From a checkpoint of a small image classifier: arch vit, trained on fractals drawn by 1,000 iterated function systems, in grey.
Rows from expert 3 of block 5, named by matrix and row number. Rows with one number belong to one neuron. Each number is 200 + 20 x the weight over its row's rms, rounded and kept within 0 to 999. All counts start at 0. After the name is the row's rms in percent of the matrix's.
# gate: expert gate (model.blocks.5.mlp.gate, 4x192x384), inputs 308-383
# up: expert up (model.blocks.5.mlp.up, 4x192x384), inputs 308-383
# down: expert down (model.blocks.5.mlp.down, 4x384x192, transposed), outputs 308-383
gate.85,102,205,220,203,217,197,187,199,181,185,215,179,193,189,210,168,210,171,224,201,200,205,221,233,191,211,226,202,184,176,182,195,212,187,167,184,209,182,227,185,154,200,203,219,201,191,242,179,182,189,224,204,200,192,176,199,226,225,216,176,247,191,180,205,201,201,195,206,173,202,211,244,184,140,217,218,237
up.85,107,174,209,205,170,174,190,209,206,183,202,207,191,222,212,204,216,189,176,182,226,237,197,180,172,207,161,231,220,200,227,206,201,211,222,206,225,212,182,227,228,184,199,196,224,224,154,252,215,199,220,171,201,178,217,219,200,176,192,201,156,176,213,198,180,200,219,219,208,199,187,205,146,187,192,215,186
down.85,112,206,183,216,189,186,165,186,176,198,192,189,212,177,225,207,172,193,231,187,221,196,183,189,200,207,151,232,212,212,207,177,197,185,184,205,230,228,193,202,186,217,222,193,199,205,194,233,208,212,218,193,197,205,236,238,163,200,218,233,159,184,217,227,178,191,228,203,211,176,189,192,193,168,180,200,229
gate.86,108,204,193,198,245,199,226,239,181,205,209,256,188,207,225,171,187,193,176,192,214,175,202,222,210,165,247,229,159,184,183,197,185,224,170,206,183,187,171,246,212,217,196,238,213,156,220,198,191,207,200,193,184,219,213,175,183,152,238,180,203,217,208,201,213,204,187,216,216,175,214,214,184,205,237,212,206
up.86,114,195,198,208,179,190,170,154,220,203,182,155,224,200,190,242,201,218,223,213,193,233,192,178,203,238,161,174,239,221,218,184,221,190,218,192,201,211,231,164,177,191,228,173,177,238,194,199,204,178,183,201,201,170,170,219,220,226,156,205,196,184,207,211,189,196,203,180,195,205,180,192,215,172,174,198,204
down.86,101,194,200,229,183,215,202,218,220,220,173,217,181,236,202,213,185,200,169,198,218,222,227,175,200,203,162,211,209,197,241,216,210,232,217,216,209,205,216,180,210,227,185,205,204,211,196,197,214,198,168,175,205,213,217,160,227,213,204,167,196,225,208,176,199,200,163,192,162,164,210,217,228,206,200,226,192
gate.87,105,209,204,200,171,175,165,210,214,184,166,178,223,197,177,210,250,201,205,169,200,194,213,190,187,202,219,204,219,192,222,179,201,191,199,175,220,217,236,198,205,204,188,178,198,202,178,189,214,223,178,212,223,209,239,170,244,204,177,195,217,199,178,229,180,187,183,216,193,197,191,170,232,210,184,253,193
up.87,107,192,178,187,217,226,221,184,219,209,225,218,165,198,215,182,153,197,176,226,209,194,181,204,223,179,154,182,196,197,190,223,178,204,208,220,187,196,161,212,178,189,203,225,199,190,210,222,201,180,223,195,168,176,156,218,161,215,240,182,194,210,224,186,218,205,208,177,206,205,232,229,166,200,219,165,208
down.87,097,218,203,184,211,171,171,218,152,180,215,195,201,198,190,219,202,187,205,202,200,203,206,222,236,198,200,205,235,171,184,190,200,227,203,213,180,174,186,205,212,226,199,220,207,170,161,192,204,207,208,244,231,179,195,197,162,209,199,192,186,204,213,173,214,175,167,203,217,190,218,184,194,187,199,190,190
gate.88,060,151,170,185,219,217,202,191,216,185,197,200,208,190,215,204,215,215,206,201,187,211,168,172,196,179,218,184,203,213,244,176,180,208,212,231,211,213,215,210,202,182,164,219,195,205,157,223,218,214,197,246,213,216,188,182,220,168,183,196,172,218,160,214,235,199,214,216,190,220,176,185,181,197,170,215,234
up.88,054,232,218,187,183,185,185,204,184,184,233,173,199,201,212,189,197,204,208,207,195,186,223,229,191,211,187,228,188,219,163,197,218,207,210,171,196,196,160,210,231,221,213,212,189,200,228,169,201,176,199,153,210,199,204,166,175,196,197,209,225,180,249,205,145,187,177,200,214,193,253,227,211,195,217,203,192
down.88,070,173,208,218,178,183,212,215,240,191,200,213,181,187,167,208,192,207,182,195,229,200,190,195,173,190,181,152,203,216,224,196,168,208,196,216,189,247,185,191,208,185,210,171,220,171,161,226,183,179,176,217,192,193,207,220,193,164,213,203,174,205,183,212,213,186,204,208,212,199,205,184,184,162,190,201,216
gate.89,090,226,203,186,174,190,198,192,183,216,190,194,184,226,181,149,163,172,215,197,179,224,202,242,171,193,231,184,223,229,201,221,207,220,153,231,219,173,206,203,216,216,224,163,231,186,202,194,215,220,189,227,230,225,203,206,223,226,205,191,188,198,199,221,183,177,232,180,210,226,218,214,166,180,225,225,196
up.89,093,187,202,213,215,192,200,205,215,150,222,202,230,168,203,234,231,221,188,222,217,164,199,160,215,215,179,195,187,190,209,220,208,188,253,184,200,239,199,205,187,204,167,230,177,216,156,211,178,149,204,193,155,146,193,205,191,176,209,188,224,213,207,191,214,218,202,226,185,177,229,194,211,197,196,192,196
down.89,099,184,201,208,210,218,190,193,188,207,180,191,216,190,238,158,186,199,196,226,196,219,197,203,196,176,186,231,197,169,224,219,208,200,189,195,193,227,217,204,196,225,198,185,144,182,216,185,199,193,175,219,173,180,193,210,161,176,177,175,180,216,237,198,150,206,223,233,191,180,191,234,234,205,198,203,210
gate.90,112,189,182,213,197,221,194,217,168,206,195,202,214,216,243,168,180,222,216,242,243,192,241,211,219,201,208,194,205,198,209,207,174,188,239,210,195,198,203,212,196,199,212,174,188,215,172,230,206,192,194,186,156,232,214,181,191,203,225,230,220,236,203,204,195,187,234,212,199,192,209,174,233,211,209,203,213
up.90,118,179,194,211,196,195,220,209,195,169,241,177,216,202,217,236,196,217,154,210,195,184,192,179,225,204,191,177,199,216,198,198,204,186,198,198,192,211,237,215,159,149,197,196,214,222,171,219,202,205,183,211,192,225,202,186,190,193,227,200,198,202,218,183,203,178,214,212,182,212,164,188,195,237,178,196,232
down.90,112,213,194,221,206,230,204,224,189,177,226,195,214,180,199,191,218,174,150,248,180,175,221,208,193,197,149,190,221,201,209,202,222,169,214,229,211,165,219,197,199,185,164,172,178,187,196,199,191,199,214,231,185,203,226,182,206,161,200,234,204,198,195,189,192,174,186,188,222,199,207,211,193,200,204,217,211